From a checkpoint of a small text-conditioned image diffusion model.
Model: norm layernorm, num experts 32, layers 8, width 128.
Data: trained on drawings of small networks of dots and links, 97500 training examples.
Rows from expert 31 of block 3 of the denoiser, named by matrix and row number. Rows with one number belong to one neuron. Each number is 200 + 30 x the weight over its row's rms, rounded and kept within 0 to 999. All counts start at 0. After the name is the row's rms in percent of the matrix's.
# up: expert up (model.blocks.3.mlp.up, 32x32x128), inputs 86-127
# down: expert down (model.blocks.3.mlp.down, 32x128x32, transposed), outputs 86-127
up.0,085,182,226,231,193,206,184,212,224,277,192,210,176,275,159,233,205,244,232,236,219,212,194,225,172,213,212,177,214,253,191,240,161,213,229,205,247,198,148,173,167,175,172
down.0,086,162,239,215,148,134,226,235,187,215,209,213,197,266,199,228,206,207,235,232,212,173,205,215,232,229,202,204,218,182,225,165,203,215,179,192,155,174,189,180,186,153,196
up.1,091,181,238,234,175,236,186,156,196,115,203,132,198,217,268,199,212,211,131,210,224,217,221,177,176,217,212,195,266,244,180,219,173,204,237,190,233,236,186,152,180,184,201
down.1,101,196,133,203,200,179,192,217,196,217,161,192,171,201,201,127,229,207,196,206,225,228,218,181,158,237,204,224,201,180,193,173,169,184,215,227,259,214,187,259,198,229,204
up.2,092,219,200,181,205,169,216,170,167,213,162,181,210,156,175,195,184,223,214,165,167,194,253,133,202,178,204,212,135,156,233,190,191,193,161,201,199,221,178,159,208,212,175
down.2,103,190,190,212,219,207,160,211,182,193,215,192,197,182,194,224,151,241,174,210,128,119,165,153,198,221,210,177,225,210,151,168,196,166,207,180,248,213,210,180,192,234,244
up.3,092,219,224,186,202,180,197,139,232,165,181,185,238,202,223,141,196,157,192,213,158,129,153,156,206,202,155,169,218,199,225,139,183,203,219,223,180,252,203,154,227,199,229
down.3,107,240,142,179,162,171,202,205,234,210,206,189,199,202,163,210,231,197,174,212,172,215,222,200,198,226,216,205,170,176,205,212,219,249,171,172,193,146,221,199,205,208,247
up.4,103,203,197,159,212,198,220,227,172,190,138,197,208,183,164,230,210,223,188,208,197,192,211,228,192,191,201,218,215,255,161,193,158,219,173,134,180,205,208,210,219,232,154
down.4,099,213,196,202,243,107,205,218,215,189,155,168,185,145,190,195,189,233,170,211,190,232,190,231,239,173,224,189,236,220,143,240,209,180,214,162,163,204,170,169,188,206,168
up.5,074,173,180,191,224,213,165,202,238,209,235,230,213,180,239,243,229,204,167,158,178,303,153,188,191,171,214,196,216,209,220,200,197,198,240,241,197,181,179,159,195,201,250
down.5,084,263,178,169,227,259,135,178,215,200,190,200,152,195,222,151,184,164,212,219,222,117,200,211,226,202,217,239,180,210,205,200,211,233,165,215,186,191,218,232,200,195,189
up.6,091,235,194,145,149,214,148,254,195,220,227,222,250,201,211,236,203,222,207,160,198,188,177,232,222,203,165,202,257,193,296,211,219,208,202,225,175,195,180,162,187,223,202
down.6,114,189,219,203,209,183,242,208,138,190,226,185,176,230,212,167,215,210,215,159,244,200,224,209,251,188,175,219,195,231,239,227,147,201,225,275,227,210,210,235,208,254,169
up.7,102,279,201,204,187,162,217,177,217,249,165,217,179,220,193,187,197,265,171,242,204,168,231,195,192,235,193,207,186,187,228,193,241,218,197,232,202,218,231,165,232,198,204
down.7,131,181,232,227,166,206,224,202,225,198,148,204,176,189,178,153,196,255,187,147,231,224,223,197,150,160,227,201,202,211,200,191,205,258,175,212,182,179,216,174,201,199,189
up.8,105,267,212,184,196,182,210,213,192,223,180,202,250,222,241,213,192,172,169,208,264,219,238,172,213,186,183,189,164,206,191,145,205,239,137,202,176,143,226,206,215,208,180
down.8,100,178,197,158,222,167,196,272,171,188,176,205,207,198,194,181,195,177,177,210,183,190,233,204,254,190,207,233,230,172,139,206,142,264,178,205,197,196,250,175,217,162,165
up.9,106,228,210,163,186,245,225,220,196,211,162,201,221,237,129,235,220,230,199,169,206,218,184,187,214,217,220,249,176,213,203,190,204,238,143,225,163,174,163,199,204,189,142
down.9,091,216,230,181,227,235,233,219,244,236,217,186,147,199,208,175,220,204,231,180,154,186,252,216,169,256,208,210,174,208,218,161,172,171,179,180,234,179,163,218,133,194,214
up.10,089,233,214,256,165,176,185,183,256,231,181,229,162,191,213,188,218,271,175,257,182,161,143,205,180,239,244,167,235,217,183,182,183,196,208,196,205,208,184,204,197,191,172
down.10,091,155,232,235,211,191,214,236,169,187,144,223,234,191,214,212,251,235,206,214,205,165,196,231,180,158,188,210,203,191,154,189,254,216,193,214,146,223,236,165,169,156,216
up.11,102,150,261,239,233,194,212,165,242,222,192,222,175,203,224,223,172,232,201,180,226,201,192,176,206,190,257,201,178,204,160,198,208,178,127,231,218,238,199,136,170,203,167
down.11,090,196,217,210,181,202,177,191,212,210,248,184,213,227,258,293,164,178,200,165,207,185,174,229,219,203,177,229,234,195,224,189,189,232,239,239,239,223,195,196,248,201,272
up.12,080,191,211,229,154,222,219,139,258,203,174,235,202,172,205,188,211,228,196,191,185,260,210,224,213,209,159,172,309,183,201,166,223,228,249,173,190,248,212,169,216,254,181
down.12,091,187,173,169,80,232,176,144,178,215,177,194,187,142,204,237,191,190,200,153,164,127,196,207,196,186,223,194,194,190,234,224,234,198,189,178,234,175,186,250,232,182,197
up.13,155,209,173,189,202,194,218,184,168,185,179,266,184,205,183,159,242,198,182,234,180,181,222,189,240,176,187,202,196,160,215,155,190,207,201,191,180,202,140,203,226,168,204
down.13,102,228,177,264,229,221,246,210,216,190,176,180,214,177,150,175,195,230,210,224,218,143,175,196,197,135,174,207,209,187,198,174,219,164,238,212,203,195,190,179,183,178,167
up.14,087,214,211,205,260,200,230,153,199,232,211,216,193,225,193,214,140,171,180,223,212,164,222,186,225,217,183,249,161,156,229,164,203,176,182,223,180,214,218,152,206,205,265
down.14,097,215,218,152,214,210,176,233,145,225,177,157,231,210,233,192,216,148,194,137,236,228,168,230,213,200,170,161,169,210,170,225,252,188,219,225,112,156,209,153,208,181,226
up.15,090,213,205,149,210,279,205,212,178,191,207,202,188,241,214,231,195,225,178,181,143,185,206,165,201,172,169,222,224,202,150,198,145,213,180,197,212,256,162,171,209,173,214
down.15,113,190,147,134,226,130,181,220,152,217,265,174,180,216,199,162,184,215,176,195,147,216,226,174,213,185,163,200,174,194,163,227,222,183,218,147,183,234,166,170,172,263,200
up.16,088,181,213,227,199,206,185,243,163,268,179,242,231,204,246,182,228,263,233,200,199,263,188,286,205,193,194,181,212,192,274,157,216,193,173,221,195,201,219,170,181,193,211
down.16,087,174,212,209,199,228,188,164,236,205,122,181,169,189,185,220,209,155,231,186,178,165,228,205,164,194,238,175,216,234,226,145,215,228,184,227,209,185,169,224,192,131,242
up.17,093,157,213,187,233,242,247,189,244,206,235,176,173,176,178,234,198,196,186,213,247,224,190,158,235,175,219,183,173,209,127,210,173,189,176,184,203,233,193,189,187,204,131
down.17,080,235,203,195,245,176,237,226,230,180,179,219,203,119,186,169,170,187,198,198,156,208,200,174,188,200,226,218,219,185,192,190,189,178,176,148,221,174,225,250,172,193,193
up.18,115,202,170,218,191,163,145,257,170,180,187,172,183,121,216,234,176,158,162,205,121,190,191,195,215,220,204,174,192,257,222,197,224,141,203,156,179,179,174,241,211,237,220
down.18,109,262,218,184,219,232,165,233,213,207,209,184,185,181,224,235,218,212,228,270,190,179,167,245,169,225,218,201,147,190,200,187,235,164,241,194,213,170,247,203,178,233,242
up.19,149,162,179,212,182,185,245,249,172,219,182,175,178,206,205,117,171,185,221,192,232,183,216,183,204,213,188,215,208,165,258,204,176,219,175,254,152,156,176,188,205,181,231
down.19,124,186,239,200,233,243,189,197,202,209,212,236,195,197,232,151,215,170,210,145,223,162,210,178,214,204,216,209,215,201,172,213,229,186,167,194,209,218,250,301,220,230,198
up.20,104,178,218,193,208,237,230,128,252,198,179,219,219,184,217,209,206,194,207,202,172,181,177,212,198,195,161,149,162,179,216,167,180,203,166,234,246,256,138,176,226,135,198
down.20,077,184,232,231,195,216,214,189,146,177,193,156,220,197,254,213,158,181,187,235,198,200,230,128,216,213,164,209,209,274,174,224,220,224,161,221,211,206,167,153,244,154,206
up.21,072,225,196,230,175,190,167,143,283,211,248,188,152,174,218,163,192,209,198,178,219,169,155,277,175,194,138,173,212,159,173,181,172,180,226,177,274,257,174,207,198,259,235
down.21,094,140,177,159,213,207,203,199,228,170,166,245,201,173,193,169,214,222,156,209,202,232,182,171,180,198,189,214,233,190,164,182,181,175,212,167,230,177,168,186,179,199,206
up.22,119,234,250,182,190,216,195,179,217,215,190,161,241,239,216,182,173,202,176,261,221,165,230,233,238,241,184,194,232,287,207,193,177,230,205,229,215,226,197,193,203,198,179
down.22,091,133,211,185,261,190,199,161,203,140,239,195,206,242,255,246,197,190,164,174,215,225,187,178,238,181,198,227,222,154,219,211,179,222,238,202,161,201,189,153,240,130,208
up.23,128,200,228,252,220,204,229,166,200,232,173,187,124,220,244,223,226,221,153,194,200,176,190,154,206,223,217,174,196,155,178,169,190,174,188,208,209,228,204,123,208,151,198
down.23,108,163,172,217,177,218,143,241,183,210,209,205,150,161,189,212,199,197,234,169,262,212,210,206,186,203,208,228,176,254,214,258,138,175,181,200,230,226,209,157,257,237,161
up.24,120,196,181,157,221,156,216,235,176,237,179,207,200,221,181,162,195,197,195,199,232,220,176,206,185,251,210,223,177,232,202,207,210,175,152,202,148,145,192,187,213,209,226
down.24,120,255,195,181,267,173,206,198,202,221,206,201,198,168,183,179,176,175,194,168,198,224,195,168,239,251,220,211,166,193,197,199,182,192,183,164,208,200,198,233,195,204,160
up.25,078,191,185,198,186,204,184,204,164,208,245,167,207,220,207,209,239,201,202,167,171,183,226,226,213,173,196,194,221,159,197,218,210,233,201,196,189,237,211,211,210,250,209
down.25,070,176,208,279,204,191,221,184,163,179,200,212,219,198,230,226,180,217,190,183,231,220,154,168,188,212,173,135,224,185,163,184,221,222,165,214,150,270,262,152,229,160,227
up.26,078,204,167,211,187,207,193,208,229,203,170,222,220,121,217,216,186,214,229,195,183,239,240,199,172,213,227,184,202,198,189,139,172,153,153,174,190,179,190,164,161,162,214
down.26,084,201,226,217,188,207,162,167,220,190,203,208,188,235,153,210,210,119,172,236,217,185,217,194,184,176,217,200,218,182,223,179,184,207,179,223,191,175,218,247,173,220,219
up.27,103,204,167,208,243,168,208,185,221,174,232,257,154,246,163,137,170,248,197,190,215,177,149,186,236,192,212,240,246,215,180,231,152,196,211,177,149,233,181,184,119,229,173
down.27,112,227,175,164,137,178,187,196,230,199,180,199,195,257,227,192,172,215,175,140,207,238,222,160,173,189,244,182,129,144,246,155,190,236,217,168,273,185,226,201,228,186,210
up.28,084,183,184,189,202,256,180,144,215,204,218,166,149,216,189,147,203,150,206,186,149,197,217,166,210,196,225,173,232,151,271,206,223,205,242,246,228,203,187,194,151,173,203
down.28,100,168,181,218,226,164,184,188,262,153,160,198,183,229,213,193,204,194,210,217,187,204,219,245,203,193,238,180,230,201,201,215,179,193,232,181,181,123,166,215,170,195,210
up.29,091,179,169,195,169,190,195,209,174,250,198,183,234,207,150,197,242,252,148,215,173,198,163,244,161,199,184,188,220,221,150,228,164,166,210,236,185,206,270,262,191,213,195
down.29,098,163,205,189,185,210,214,227,168,208,216,219,204,299,214,212,195,167,196,257,200,212,161,185,180,156,176,237,206,213,184,199,238,202,230,220,229,190,197,193,224,225,281
up.30,078,202,160,215,208,205,150,242,173,208,243,208,151,163,213,179,196,199,198,181,208,162,228,207,201,231,241,202,235,203,202,215,144,226,198,190,187,187,182,226,187,266,210
down.30,104,208,166,204,207,173,141,206,249,172,200,194,244,162,175,197,196,217,181,233,233,261,161,220,209,164,203,180,182,204,182,207,259,231,163,192,186,193,216,195,189,228,182
up.31,098,249,209,242,152,179,229,206,150,197,194,219,210,226,211,162,230,228,199,229,185,229,219,169,217,196,181,222,166,223,179,253,192,223,234,165,206,228,176,231,156,225,225
down.31,113,151,195,188,223,206,208,227,223,182,165,175,250,226,227,142,215,166,222,191,195,220,206,204,196,175,197,165,221,189,208,192,250,165,197,245,235,244,214,170,205,160,233